A small class-conditioned image diffusion model, trained from scratch: trained on flat shapes of many kinds, plain or patterned, on busy backdrops, 97500 training examples.
Rows from block 3 of a small class-conditioned image diffusion model, named by matrix and row number. Rows with one number within an expert belong to one neuron, the router's apart. Each number is 128 + 32 x the weight over its row's rms, rounded and kept within 0 to 255. All counts start at 0. After the name is the row's rms in percent of the matrix's.
Before each expert's rows are labels from the 100 images, of 14848 (inputs lightly noised), where the router gives the expert most weight on average: "strongest on" is what is common among them; "colour at peak" is the nearest of a few named colours to the mean colour under the peak. Only what is clearly more common there than usual is listed. The data: flat shapes of many kinds, plain or patterned, on busy backdrops.
# router: router (model.blocks.3.mlp.router.weight, 64x256), inputs 215-255
# up: expert up (model.blocks.3.mlp.up, 64x128x256), inputs 215-255
# down: expert down (model.blocks.3.mlp.down, 64x256x128, transposed), outputs 215-255

# expert 15
strongest on: count: one
colour at peak: pink
router.15 068 [101 158 169 147 104 187 182 126 100 103 135 127 109 163 132 143  59 135 161 182 112 143 149 118 108 167 122 161  99 142 141 103 142  87  96 128 125 181 162 176 137]
up.0 131 [104 122 112 171 126 139 115  90 130  65 142 128  88 114 133 134 155  87 117 175  88  86  99  84 154 126 102 103 169  70 136 115 106 148  90 117  76 144 122 139 139]
down.0 134 [123 111 182 128 132 128 145 139 119 138 141 115 116  98 181 137 118 142 102 126 190 138  88  99 132 162 136 150 114  94  93 130 106 125 126  62 132 146 171 117  75]
up.1 103 [108 134  84 133  85 139  60 125 188 139 174 155 165 121 126  58 125 148 161 153 113 151 110 111 118  44 107 187 191  97 155  96 122 136 144 120 142  83 136 106 110]
down.1 100 [129  96 139 150 102 160 126 157  85  94 140 123  99  70 152 112  75 143 132 114  93 135 160 108 114 140 107 161  96 103 153 163 135  85 119 121 121 149 187 136  85]
up.2 068 [153 110  88 124 121 143 205 130  62  68 134 126 113  64 108 145 130  92 102 125  97  92  71  91 128 209 103  81 116 132  47 124 111  83 134 171  85 127  87 119 123]
down.2 071 [ 95  85 160 111 112 156 133 102 137 133  78 152 135  93  84 107 196 111 168  92 135 135 128 177  66 116 144 122 193 180 136  63 182 105 156 150 114 137  98 152 182]
up.3 142 [115 157 132 171 163 157 136  41 102  99 167 109  64 139 152 146 121 135 149 145  94  66 129 119 154 164 131 126 134 116 133 104 157  85 107 157 133 136  92 171  98]
down.3 145 [159 132 108 101 100 115 159 132  90 120 210 147 142 158 108 159 156  83 153 145 126 135 126  84 176 135  70 170 169  93 119 114 173 135 139 155 133 195 116 163 126]
up.4 088 [119  71 129 155 113 119 149 151  81 113  77 185  58 113 154 129 142  79 114 213 102  82 135 139 177 141 130  31  96 111  87 142  71 126  89 167  54 103 178  93 142]
down.4 093 [ 95 132 204 109 101 147 142 107 136 147  37  92 142 141 179 121 174 103 123 175 133 139  85 154 106 126 139  83 124 121 104  95  87 149 125 103 108 124 117 136 146]
up.5 168 [139 113 107 103 175 138 137 114  87  89 206 150 147 175 156 125 145 137 152 119  79 136  97 127  84 166 108 159 112 156 162 149 149  79  86 127 135  89  72 147 186]
down.5 203 [130 200 139 188  66 170 174 127 152 111  88 125 117 108  87 189  82 117 110 147  75 111 129 108 115 161 109 125 142 109 118 148 105 112 142 177 150 139 160 165 113]
up.6 101 [151 150 128 121 128 119 127 106  93 103 179 103 151  65  92 142  86 162 106 104 135 138 113 176 149 184 131  77 134 135 117 108  97 205 148 113 147  95  90  96 133]
down.6 093 [114 143 130  94 109 179 136  71 155 102  90  98 136 151  99  93 145 147 163 108  76 175 136  80 106 128  93 120 154 174 128 109 135 175 134 114 163 122 112 118 136]
up.7 064 [184  63 107  99 139 136 185 161 104  71 150 122 105 107  70  83 142  86  68 131  87 123  58 116 103 167 175  79 117 155  78 112 125 157 186 129 106 127 123 106 149]
down.7 063 [ 94 162 140 119 162 136 187  92 166 106  99 126 133 141  73 115 193 104 140 112 141 175 102 145 129  95 161 107 183 159 123 108 138 134 158 128 145 134  95 131 188]
up.8 084 [142 121 153 116 147  92 186 174  89 136 126  82 144 151 185 142 142  80 123 100 182 141 131 132 152 164 159  71 123  92  67 183 136 183 166 119 128 200 105  90 118]
down.8 072 [178 138 141  66 148 129 145 172 150 126 189 150 118 132 134 103 144  98 143 136  94 183 117 147 113  99 140 136 158 152  95 105 167 147 153 160 131 119  96 135 149]
up.9 081 [ 80  77 114  97 118 134 161 137  72 128  14 190 152 124 103 116 147  98 127  84 122  77 142 132 103 103 112  60  86 121 149 134  98 142 103 125 143 103 171 107 148]
down.9 082 [102 143 135 101 114 119 119 135 170 111  97  97 161 130 113 124 142 170 120 170 168 108 115 158 125 161 160  85 128 151 215 123  84 148 125 157 128 130 108  95  83]
up.10 105 [128 123 152 137 166 131 103  69 122  65 111 113  66 123 130 101 117 137 114 166  64 113 136 180 113 147 183  94 106  54 111 190 108 144 110 166 120 112 167 124 132]
down.10 103 [137 175 122 126 107 146 102 114 127 135 170 138 120 127 123 144 123 108 141 168  67 195 120 143 123 116  89 165 143 121  99 173 116 114 135 131 162 188 144 145 118]
up.11 088 [130  98 132 136 161  95  91 132 117 106  72  94 111  88  98 158 126 111 145 102 131 115 136 103 117 137 135  65 145 111 138  78 145 177 128 179 130 137  90 157 123]
down.11 073 [116 146 135 111 119 151  70 110 160 110 115 137  95 167 127  67 162 105 207 146  89 127 179 175 110  61 155  78 177 106 149 105 155 126 142 161 155 100  51 136 142]
up.12 076 [159 101 156 126 183  89 125 138  71 105 105 137 115 151 124 163 166  92 139  96 151 104 129 112  90 165 135 118 114 166 129 133 126 189 112 135 120 160 145 127 159]
down.12 065 [124 176 123 129  99 177  99 138 164 105 131 151 161 157 109  90 155  93 163 170  90 104 144 149  89  99 167 102 169  86 139 134 116 109 194 188 149  98  75 113  91]
up.13 104 [152 112 119 131 148 159 115 122  76 104 138 133 138 133  85 128 133 118 140 104 118  97  91 120 111 105 106  98  33 141 134 102 107 137 152 134 100 105  92 160 167]
down.13 105 [ 98 173 135 135  94 133 153  84 141 100  99 103 146 164  64 134 141 109 143 147  77 108 125 115 106 113 111  75 149 125 123 136 148 124 147 202 147 129  59 202 139]
up.14 092 [166 133 156  98 158  92 207 189  73 117 110  94 163 145 155 154 131  92 121 149 165 147 121 140 124 167 122  98 135 125  85 135 142 203 171 127  98 199 120 129 150]
down.14 083 [150 171 150  90  94 148 171 171 144 112 177 164 134 124 119 145 153  77 127 168  88 166  99 136  98 113 123 149 169 115 121  97 131 148 205 170 119 117 112 127 146]
up.15 115 [ 82 136  93 117 108 135 120 121 203 113 140 142  94  92 124 102 183  99 138 152  95 130 112 106  87  77 100 157 201 119 106  61 137 163 105 130 123  74 108  88  76]
down.15 112 [129 115 154 131 133 129 170 149  81 107 126 123 135 124 178 147  81 143 113 130 135 143 107 124 156 183  99 145 127 186 118 101 132 147  97  99 113 156 156 122 160]
up.16 090 [143 115 145 163 158 116 101  98  84  57 150 164 106 115 105 148  61 115  80 145 104 147  49 124 129 156 123  99  65 101  64 104 117 109 120 113 120 118 184 117 164]
down.16 099 [127 205 126 142  77 112 157 126 212  92  79  62 132 124 102 163 162 108 115 171 101 148 107 120 136 163 144 121 188 121 103 146 120 124 135 169 171  93 110 182 129]
up.17 099 [159 115  40 144 171 115 119 187 164 102  82  44  47 118 160 159  91 171 161 147 134 133 135 141 160 193 180 105 156  99 136 173 175 102  72 142  99 167 108 125 136]
down.17 081 [111 120 181 180 118 120 187 128 188 108  82  93 132 177 162 133 145 156  71 198 135 136  49 142  86 180 180 105 149 141  80 131 105 149 132  57 108 134 140 132  82]

# expert 23
strongest on: orange shape; yellow shape; its colour: orange; count: two
colour at peak: orange; yellow
router.23 117 [138  77  64  70 174  76 117 153 126 107 135 138 123  87 131 112 140 179  84  84 149 122 138 133 160  89 151  88 112 161 145 150  96 135 136  95 190 114 133 100 128]
up.0 117 [138  92 103 113 122 119 132 133 129 131 148 106 143 164 182  73 127  70 172 106 100 144  91 165 146 117 117 125 162 126  71 108 177 104 132 166 122 120 121 100 167]
down.0 132 [167 123 134 122 127  98 136  88 118 126 162 137 134  73 113  98 163 151 133 160  98  91 165 169 168 202  98 206 152 124 148 163 117 124 133 134 171 165 153 158 107]
up.1 094 [132 166 144 122 109 113 132 105 193 108 134  99 139 176  68 153 150 116 125 135 101  68 113 113 131 149  64 107 138 168 134 111 138 134 105 131 111 138  60 123 128]
down.1 110 [175 163  90  58 136 149 129 144 213 127 195 149 152 174  78 140 170  86 162  90  83 109 132 125 157  98 115 121 115 127 154 130 130 163 118 150 133  80  51  65 132]
up.2 100 [152 153 146 158 136 149 138 125 149  99 181 116 134 143 108 119 157 121 170 191 122 184 138 153  84  93 161 125 105  90  94 164 153 194 120 140 148 148 134 189 122]
down.2 102 [115  90 155 162 139 124 129  32 139  87 132 124  69 121 140 103 139 166 139 105  56 157 115 111  79 186 121 113 104 165 123 106 172 137  53 149 113 103 167 104 144]
up.3 106 [120  99 125 112 196 127  63 173 111 117  91 134 126  91  92 132 163 121 103 107 208  95 152 197  93 138 106  94 151 102 134 108 105 141 138 155 112 174 154  92 135]
down.3 096 [160 135 140 145 121 105 225  74 186 160 149 133 189  88 148 152 185 157 112 147 164  71 117 150 176 109 154 170 134 160 117 148 100  91 175 130 150 159 158 119  61]
up.4 088 [108 126 139 158 150 137 106  99 101 115 174 124 130 152 169 118 121 131  52 127 219 125 155 111 111 187 141 118 139 118   0 170 155 134  85  66 125 104  87  86 146]
down.4 081 [151 119 142 119 102  98 133  81 175  94 130 139  81 110 100 110 118 140 142 145  87 153 111 138 138  93 114 159 128 103 146  68 134 148  96 165 146  94  95 117 165]
up.5 104 [172  82 104 111 140 120  89 102 110  86 167 125  94 118 140  77 130  85 181 117 134  94 129 111 100 114 143 129 134 102  67 118 127 130 157 154 165  99 190 100 133]
down.5 098 [122 152 161 162 145 150 167 179 112 103 108 142 127 141 127 122  81 124  73 139 115 126 108 131 121 126 115 103 126 136 135 149  96 148 145 149  98 144 167 148 164]
up.6 092 [107 149 171 144  53 145 152  86 188 203  34 150 177 148 110 162 162 115 179 120  85 119 138 140 134 105  88 198  93 128 163 105 141 138 142 170 124 110 112 147 156]
down.6 081 [114 200 112  64  97 167 111 118 156  97 152 108 146 134 148 174 124  93 143 120 107 185 101 106 111 155  75 198 142  84 152 123 130 151 146 157  97 170 154 110 118]
up.7 095 [150 184 157 150  89 150 117  79 182 167 171 127 116 143 146 106 166 111 148 153 115 166 158 147  74 115 161 199 178  79  51 115 165  52 159 149 138  90 131 141  93]
down.7 089 [154 162 152 101 109 138 134 188 182 104 162 112 113 147  79 102 124 127 163 126  52 184 142 156  98 157 114 195 138 126 138 152 162 148 146 140  72 144 158  90 135]
up.8 085 [124 148 126 185 113 114 124 110 125 127  80  73  68 137 156 133 173  67 162 171 154  63 140 124 128 146 135  73 128  48  39 101 167 128 131 139 108 161 118 180 144]
down.8 056 [174 120 161 122 116 143 137 152 187 170 177 122 125 116 122  64 111 126 189 137  91 131 190 105 172 125  78 186  40 118 130 161 148 114 119 107 179 113 124 144 151]
up.9 101 [126 171 151 143 100 123 184 236  92 175  95 151 166 126 176  84 159  81 142 130 146 192  74 149 109 123 154 145 102  81  46 150 180 126  89 108 142 208 137 164 141]
down.9 088 [ 78 129 100 172 139 131  87  87 111 146  90 121 142 119 149 134 133 181 128 116 147  68 142 143 156 120 131  62  96  83 182 139  83 133 102 143 118 153  94 102 113]
up.10 102 [113 101 127 106 170  83 146 228 168 184 103 112  78 114 128 112 168 119 171 113 131 150 216 163 117 123 134 139 139 147 106 149 152 136 125 120 106 124 173 130 152]
down.10 085 [127  81  90 143 145 130  63  53 134 132 125 132 125  93  91  70 130 160 168 151 185 100 148 155 134 113 137 114 143  88 140 159 110 123 152 118 125 146 118 114  71]
up.11 088 [153 104 112 115 153 156 137  93 120  75  74  77 143 143 131 171 122 120 135 151 143 146 138  53 156 159  71  56 173 138 164  29 102 131 147 212 135 102 138 146 201]
down.11 102 [132 137 105 101 145 151 118 141 133 105 135 136 127 127 110 114 161 114 161 107 170 194 137 125 133 140  93 154 135 127 138 113 148 143 138 161 173  92  88 111 191]
up.12 089 [146 125 122 177  65 146 159 127 109 133 100 193 137  90 140 119 123 101  92 160 113  99  63 163  87  97 146 102  96 133 195 152  70 139  90 169 138 138 142  80 103]
down.12 087 [105 131  89 157 156 156 144  65 117 127 140  89 126  82 180 167 147 140 119 104 184  97 142 135 163 131  98 134 109 142  87 168 142 135  47 167 124 137 142  99  94]
up.13 106 [105 163 123 201 165 111 156 137 108 129  24 123 140 179  73 173 143 102 120 152  84 144 127 151 105 136 148 104 112 181 163 106 112 153  69 163  96 186  91 237 162]
down.13 116 [ 70 143 128 177 120 121 154 141 148  92  97 143 143 140 134 175 174 149  60 166 141 151  62 147 108 161 129  83 180 161 162 125  86 159 157 173  92 159 121 114 136]
up.14 096 [181 127 104  88 146 112 162  99 130 100 128  79 150 137  94 138 102 102 155 108  72 124 128 148 145 251 132  59 184 161 140 121 149 151 114 184 138 183 104 172 144]
down.14 094 [131 132 121  75 109 132 144 130 139 117 144 143 123 150 113 120 136 173 114 118  90 106 118 150 143 142 109  98 145 130 111  56 113 108  96 120 105  79 114 145 141]
up.15 103 [109 129 166 127 176 162 127  78 126 122 119 150  77 209  97 104 146 107 147  61 153  75 195 107  75 153 142  67 147 123 185 185  97 163 174 140 158  88 137 124  85]
down.15 097 [166 138 151  90 156 105 148  63 195 129 152 160 117 106 123 184 126 114 120 114  97 120 108  96 126 177  68 126 138  65 163  95 127 147 129 143 104 122 114  80  77]
up.16 115 [143 133 144 135 180 115 120 148 116 120  79 121  95 154 102  92 163  83 134 121 124  51 134 142  75 105 135  69 115  97 122 127 119 153 190 145 116 113 182 148 121]
down.16 120 [135 163 130 135 107 118 193 169 111 117 106 146 157 114 100 229  92 157  62 118 104 169  88  98 121 134 142 154 121 141  89 169 135 112  85 146 157 138 155 178 159]
up.17 082 [145  94 165 145 132  92 143 102 114 120 113 158  61 156  67 134 163 119 156 150 163  96 116 140  85 188 150 163 135 117 108  86 109  89 169 146 121  96 102 145 193]
down.17 110 [116 112 154 154 122 104 173 187 135 153 122 139 125  74 162 186 163 135 100 163 143 140  73 147 138 135 154 119 163 242 110 126 131 160 139 112 156 123 129 137 199]

# expert 26
strongest on: count: one
colour at peak: grey
router.26 069 [102 147 154 126  99 185 185 143 144 135 125 102 103 147 148 116  73 124 136 131  88 163 172 188 178 130 115 132  83 109 138 154 177 106 116 144 132 169 169 192 121]
up.0 143 [ 94 116 115  77 104 100  97 160 183 112  82 134 140  56 131 141  95 154  84  93 191 133 146 117  69 119 157 130 139 184  87 138  92 157 122 103 105 104 163  42 101]
down.0 158 [110 184  90 121  63 102 157 106 100 122 117 114 169 134 116 164 151 104 123 179  95 109 109 147 128 135  57 126 123  93 116 143 135 129 102 194 123 160 119 157 121]
up.1 090 [131  90 144 128 127 125 130  98 157  99  74  84  80 114 105 132 143 124 118 156 107  88  88  94 153  82 164 111 192 137 150  88 128 148 133 135 123 157 133 115 172]
down.1 085 [112 154 189 129 116 215 189 142 120 139 167 122 168 142 198 163 135 116 127 143  80 186 124 111 127 149 133 122 136  54 125 142 133  94 130 168 129 149  87 134  95]
up.2 108 [172 156 120 128  88 133 114 142 148  73 141 129 129 110 145 163 137 108 157 153  80 116  83 111  91 108 169 134 180 102 164 105  99  92 189 208 193 114 144 139 100]
down.2 100 [116 123 150 139  97 142 151  74  79 153 119 182 166 107 197 156 116 186 144 127 150 154 129 126 120 164  76 215 177 145 116 108  99 123 122 153 181 126 146 153 145]
up.3 107 [108 106 126 106 120 106 181 178 138 141 111 159 144 180 167 128 129 173 148 161 137  91 147  97 201 112 114 128 106 174 163 126 185 151 100 177  90 168 105 172 102]
down.3 104 [188 186 145 111 119 136  65  85 170  85 153 165 119 154 127 127 135 144  84 163 134 145  93 144  98 181 144 193 147 109 113 147  51 114 117  91 104 164 149 109 106]
up.4 099 [176 152  98 130  98 133 125 161 114 122 150 113 186 154 137 101 127 133 134 125 163 175 123 127 116  99  77 112  87  79 132 133 160 131 174 116 153  94 127 130 166]
down.4 105 [198 158 116 133 150 114 137 124 159  90  91 141 121  94 169 150 106 164 145 151 115  88 139 191 153 172 121 107 101  96 131 127 134 125 121 163 152 114 130  75 139]
up.5 077 [151 134 159 144 183 121  81 163 147 152 116 107 177 149 134  83 133 145 107 145 198  51 125 142 161  68 122  82  68 130 171 187  81 155 129 136 127  81 102 201 111]
down.5 071 [119 140 152  78 135 189 203 121 106  89  78 120 118 121 120 122 125 111 147  86  87 143 143 147  78 126 150  49 188 125  95 119 182 168 179 216 131 130 114 169 189]
up.6 089 [158 167 107 126  97 175 138 138  97 128 102 127 116  86 184 157  91 155 120 128 127 126 123  92 130 150 104 137  93 100  95 159 110 100 114  52 140 148 153  74 148]
down.6 095 [103 127  73 123  95  92  95 114 139 150 177 137 157  88  94 128 148 159  80  60 159  70 103  93 121 123 139 117  87  91 157  92 120 139 137 133  86 113  88 149 111]
up.7 121 [ 67 115 129 111 136 148 155 150 156 146  91 159  87 129  81 194 144 140 161 112 110 165 140 148 189 159 128 117 147 173 123 120  95 157  79 213 133 142 111 122 101]
down.7 113 [104 134 154 137 169  97 117 131 112 123 111 134 105 145 164 111 135 114 155 149 121 138 135 136 124 166  91 101 147 141 111 111 108 146 171 105  95 149 118 122 151]
up.8 102 [140 147 167  63 157 198 205 136  76 121 145  93  78 101 175 147 144 143 138 111 128  85 129  65 177 117  89 118 103  94 116 115 131 176  95 143 129 125 101 134 130]
down.8 107 [110 125 132 139 135 136 107  89  86 146 179 150 123 101 174 139 150 152 186 149 115  93 151  82 178 147 112 153 119 129 146 100 124 134  90  79 153 145 111 113  85]
up.9 102 [134 167  88  55  85 126 122 155 209 122 122 113 161 100  96 175 130 142 111 145 103 140 104 115 109  37  74 181 152 195 140  81 146 145  95 152 143   5 138 125 170]
down.9 104 [ 91 143 161 109 176 155 155 139 108  92  87 127 105 102 111 147 134 156 119  87 147  87 162 105 145 171 125 122 123 146 129 117 103 126 113 132 119 183 141 160  77]
up.10 104 [162 105 120 103 164 109 143 132 163 141 127 119 167 159 129  93 130 104 130 128 147 176 128 133 105 105 144 141 132 110  42 158 150 123 178 118 130 119 113 140 129]
down.10 091 [168 147 129 117 138 111 154 167 151 162 150 118 124 113 135 138 116 108 123 173  87 136 107 190 147 128 134 122 125 152  75 180 164 152 146 117 113 155 121 125 134]
up.11 077 [194 116 109 120 136  91  20  98 150 124  98 139 173 152 126  93 139 131 145 159 165  66 160 133  76  86 100  65 114 150 104 122  70 123 129 141 150 134  74 154 126]
down.11 063 [159 130 188  72 137 157 152 108 104 149 137 128  95 103 142 143 153 105 140 156 130 109  72  82 118  99 147 112 164 167  83 100  92 140 188 164 133 120 107 138 111]
up.12 106 [167 162 154 165 107 118 131 146 153 115 148  96 159 106 145  88  60 168  99 146 142 203 115 132 101 108 137 120  77  81  83 155 116 116 159 104 130  94 177  89 179]
down.12 105 [179 134  83 166 118  59  96  98 173 108 180 102  97 122 130 123 139 117 124 149 116  35 118  72 163 108 143  95  91 144 142 138  87 157 107 131 179  84  68 114  58]
up.13 103 [163 114 148 155 131 180 138   3 143 125 131 144 151 124  69 143 112 163 150 132  10 124  97  88 123 131  93 138  90 155 112 122 137  91 106 137 123  96 114 151 169]
down.13 109 [127 129 101  81  91 121  79  58 161 167 193 143 101  88 123 147 159 135 128 126 174 128 155 121 172  96 149 171 155 150 126 151  76 108 124 139 135 112  76 107  82]
up.14 091 [131 104 170 125  98 156 161 126 174  94 133  75 129 167  98 106 118 147 158 180  96 125 136 117 144  64 162 134  96 103 139 144 164  69 168 154 111  85 107 148 138]
down.14 095 [156 181 171 137 106 134 130 117 169 127 153 136  67 108 164 126 136 119 193 156 131 108 155 198 130 109 146 131 170 133 138 169 177 120 115  87 117 143 171 133  96]
up.15 114 [ 49  78 117 108  93 166 174  96 176 159 135 153 173  95  72 155 137 185 166  95  99 152 175 150 133 161  77 148 180 209 114  94 137 211 123 116 131 117 114  96 135]
down.15 111 [ 82  91 188 107 162 158 154  75  85 116  84 136  97 107 126 104 124 141 134 163 158 142 138  86 102 189 133 125 118 166 123  59  94 183 100  61  73 160 112  43 134]
up.16 100 [ 94  61 145 134  78  91 117  83 179  82 135  99  91 135 183 100 137 164 139 146 104 169 125 110 106 159 169 131 154  79 116 152  99 147  99  58  93 148  99  40 146]
down.16 098 [147 149 163 126 106 112 110 150 141 111 225 106 121 113 113 139 103 115 106 110 102 145  61  73 116 111 123 205 138 124 133 142 153  85 142  80 111 129 200 160  53]
up.17 079 [151 104  73 129 160 104  77 130 120 122 118 141 162 116 201  80 179 125 105 122 199  92 122  76 124  96 129  93 130 105 161 131 130 187 118 138 121 114 123 171 122]
down.17 070 [143 127 125  88 163 136 215 105 114 113  81 100 132 148 170 168 198 106 124 144 113 150  64 112 135 119 155  76 176 144  74 123 153 154 166 195 166 125  77 159 179]

# expert 12
strongest on: pink shape; its colour: pink; its colour: purple
colour at peak: pink
router.12 112 [ 72 142  80  74 161  76 119 144 154  99 175 154  88 149 112 136 168 154 142  77 113 172 158 111 120 140 167 127 163 162 103 165 146 122  90 100 143  87  84 103 138]
up.0 092 [130 130 149 170 145 176 134 124 133 186 164 142 122 133 170  82 194 120 135  97  77 116 159 155 183  81 144 110  69  68 180 169 100 111 133 101 145 159 190 164  69]
down.0 074 [108  85 108  93 115 113  97 140 112  89  64  94  44 136 146 123 112 166 175 114 154 139 130  91 126 113 153 108 148 196 127  11 172 178  95 103 143  95 112  95 187]
up.1 083 [104 171 105 113 109  74 111  95 137 136 114 112 138 179 128 104 119 181 163 137 113  68 185 165 117 108 179  86 137  76 172 165 114 109 147 143 145 104 147 107  94]
down.1 074 [115 143 143 125 124 171 181  97 164 103  94 115 149  81 161 133 127  91 116 124 153 114 163 112 117 189  76 144 125  81  70 124 158 201  98 141 113 153 156  90 132]
up.2 097 [149 125  88 164 171 180 131 145  88 159 136  68 126 141 135  98 106  91 150 116 137  52  59 113 216 159 154  80  89  25 168  95 190 152 102 173 116 147  92 147 122]
down.2 079 [129 149 107 104 103 155 126 173 169 104 131 118 156 128 130 111 165 123 108 127 153 130 126 140 120  74 150 117 150  83 156 117 116 121  55 102 182 121 137 142 129]
up.3 104 [117 107 149 101 176  67 102 144 172 185 135 147  82 167 134 104 152 113 130  80 157 137 162  89 151 131  86 162 126 129 157 147 125 114 113 100 182 110 151 115 118]
down.3 079 [135 128 167 133 140 158  96 106 140 104 114 149 131 111  72 136 146 135 125 187 158 128 133 188 164 112 130 124 144 124 107  98 134  99 183 157 149 141 118 114  99]
up.4 095 [133 118 120 183 144 141  80 161 115 172 117 103 151 153  94 133  81  74 114 170 185  59  96 103  92 151  76 106 125 149 132  57 120 123 116 102  80 132  87 176 161]
down.4 116 [155 169 140 175  76 191 106 133 177 120 111 157 108 157 132 188 149 116 100 196 195 101 148  99 112 132 199 186 178 154 139 117 110 123 141 159 156 112 109 125 135]
up.5 085 [119 105 113 132 158 109  89 135  80  92 154 155 104 124 121  86 169  99 147  78 116 100 153  84 130 106 141 107 114 111 134  86 121 144 133 137 140 123 152 165 157]
down.5 079 [102 124 137 161 122 129 175 139  82 138  99 125 180 122 148 163 113 125  75 100  93  99 102 141 120 105 101  86 126 169 144 148 100 162 127 150 132 145 134 159 150]
up.6 096 [120 118 130 155  73 146 145  82  97 144  77 173 130  97 169 145 129 127  89 155 134 112 123 140 111  59 126 110  57 131 172 171  65 116 137 152 122  97 132 103 119]
down.6 072 [114 170 125 194  46 155 155  90 122 185 178 146 134 106 148 120 133 103 180 158 141  65 133 120 169 114 119 138 181 132 139 142 141 105 115 174 145 145 133 123 136]
up.7 090 [123 140 167 133 147 115  86 107 143 154 176  92  94 164 161 116 128 106  92 150 104 109 156 120 118  74 108  82 139 142 159 133  94 110 174 127 150 106 161 131  94]
down.7 077 [105  91 153 130 119 145  72 111 156 114 175 113  75  84 107  87 124 149  82 113 145 163 135 145 108 171 171 163 157 104 112 133 105 129  84 112 107 153 124 147 182]
up.8 104 [155  90 136 157  99 116  98 121 121 185  89 152 174 128  90 169 103 125 121 134 161  51 129 170 137 108  49  81 122 161 174 152 110 160 155 162 117 169 135 126 129]
down.8 135 [119 139 106 125 152 108 138  55 148 138 145 131 183 161 101 155 134 133 110  85 166  90  87 120 139  83 107  77 107 137 150  81  96 166 179 157 105 113 152  66 126]
up.9 102 [148  48 116 157 155 159  63  85 125 139 158 115 141 168  85 102 124 120 113 141 136  42 110 141 126  88 136 104  96 145 159 126 112 103  79 191 160 146  93 160 156]
down.9 120 [170 107 151 145 179  74 154  72  62 147 131 137  93 102 132  67 124 157 179 109 112  95 135 112 185 152 166 137 124 146 112 113 160 131 105 124 189 169 149 165 183]
up.10 080 [118 183 126 136 173 189 109 112  67 151 170  98 132 149 165  90 156  83 125 101 143 127 137 145 194 134  70 125 136  77 134 116 108  90 149 110 121 167  79 140 147]
down.10 066 [116 164 171 116 134 160 164 134 127  90  98 116 129 100  85 146 130 119  31  90 153 136 107 100  57 152 145 108 133 154 135 107  99 164 147 129  83 171 128 144 102]
up.11 099 [159  60 123 157 130 115 128  80  97 115 112 135 121  95  82 118 144 124 141 132 155 140 128  80 169 137 101 121  83 169 128  41 141 163  97 146 122 143 128  86 163]
down.11 111 [108  92 124 199 101 108 132 135 152 146 122 144 119 118 116  54 140 112 141  77 179 139 127  97 123 140 180 150 112 181 165  99 121 167 111 158 172 131 109  78 168]
up.12 103 [139 158 154 109 121  41 140 104 130 135 107 110  87 143 110  39 156 130 119 133 145  88 111 119 107 139 130 149 155 165 167 142 122 170 147  73 148 157 117 164  88]
down.12 096 [176  83 146 197 101 123  79 112 109 113 128 192 150 126  70 103 133 116 153 159 128 111  96 132 207  37 131  78 132 192 171  75 144 113 172 129 133 137 123 121 132]
up.13 103 [122 148 109 125 151 129 126 100  96 128 121 100 154 126 172 131 156 102 150  81 171  98 113 155 163 193 143  79  74  63 153  95 137 121 136 168 109 104 126 132 122]
down.13 153 [148  69 143 166 151 126 110 154 115 206  78 142 169  98 180 119 100 131 118 185 115  80 118 166 142 111 136  90 138  98 114 165 124 109 187 120 147 113  86 203  99]
up.14 094 [131 147 167 155 110 155 145  92 116 172 138 121 228 132 148 156 133 133 154 165 138 151 152 160 113 160  68 187  95 134 112  77 134 149 125 137 148 168 178 167 150]
down.14 115 [140 173 172 123  41 159 144 127 147 151 150 106 161  98 169 177 125  95 155 170 117 121 118 112 106 151  84 178 150 132 150 152 132 133 135 131 134 191 186 133  87]
up.15 121 [ 87 148 120 179 215  93  91 111  60 136 107 152 155 127 186 164  93  68 171 129  80 142  68 184 130 166 167  96 134  80  59 168 165 123 148 129  77 123 156 119 152]
down.15 129 [ 59  54  94 111 101 105  75 118  85 178 117 151 121 171 126 126 120 153 120 160 107 117 166 136  86  29 154  80 116 116 142 132 111  77 145  55 123 141  96 145 139]
up.16 106 [100 108 163 187 175  98  55 145 135 139  48 115  91 128  79 100 135 126 136 158 156 149  64 217 149  85 121  86  89 138  84  63 115 162 178 127 129 101 165 157 136]
down.16 112 [103 167 147 179  83  87 121  79 202 123 143 163 123 176 105 132 136  97  95 125 219 151  56 143 107  64 224 147 165 176  85  47 117 129 118 148 165  98 139 146 113]
up.17 103 [136 112 103 113 156 146 133 135 105 133 113 104 196 139 162 109  68 135 131 153 139  76  69 104 176 146  58 108 124 125 113  92 147 169 131 149  95 109  95 179 126]
down.17 093 [149 173 122 146 103 175 136 153 137 115 119 124 115 122 157 150 127 136 111 111 129 110 160  89 175 129 153 121 153  68 159  70 146  65 105 112 134 103  67 105 171]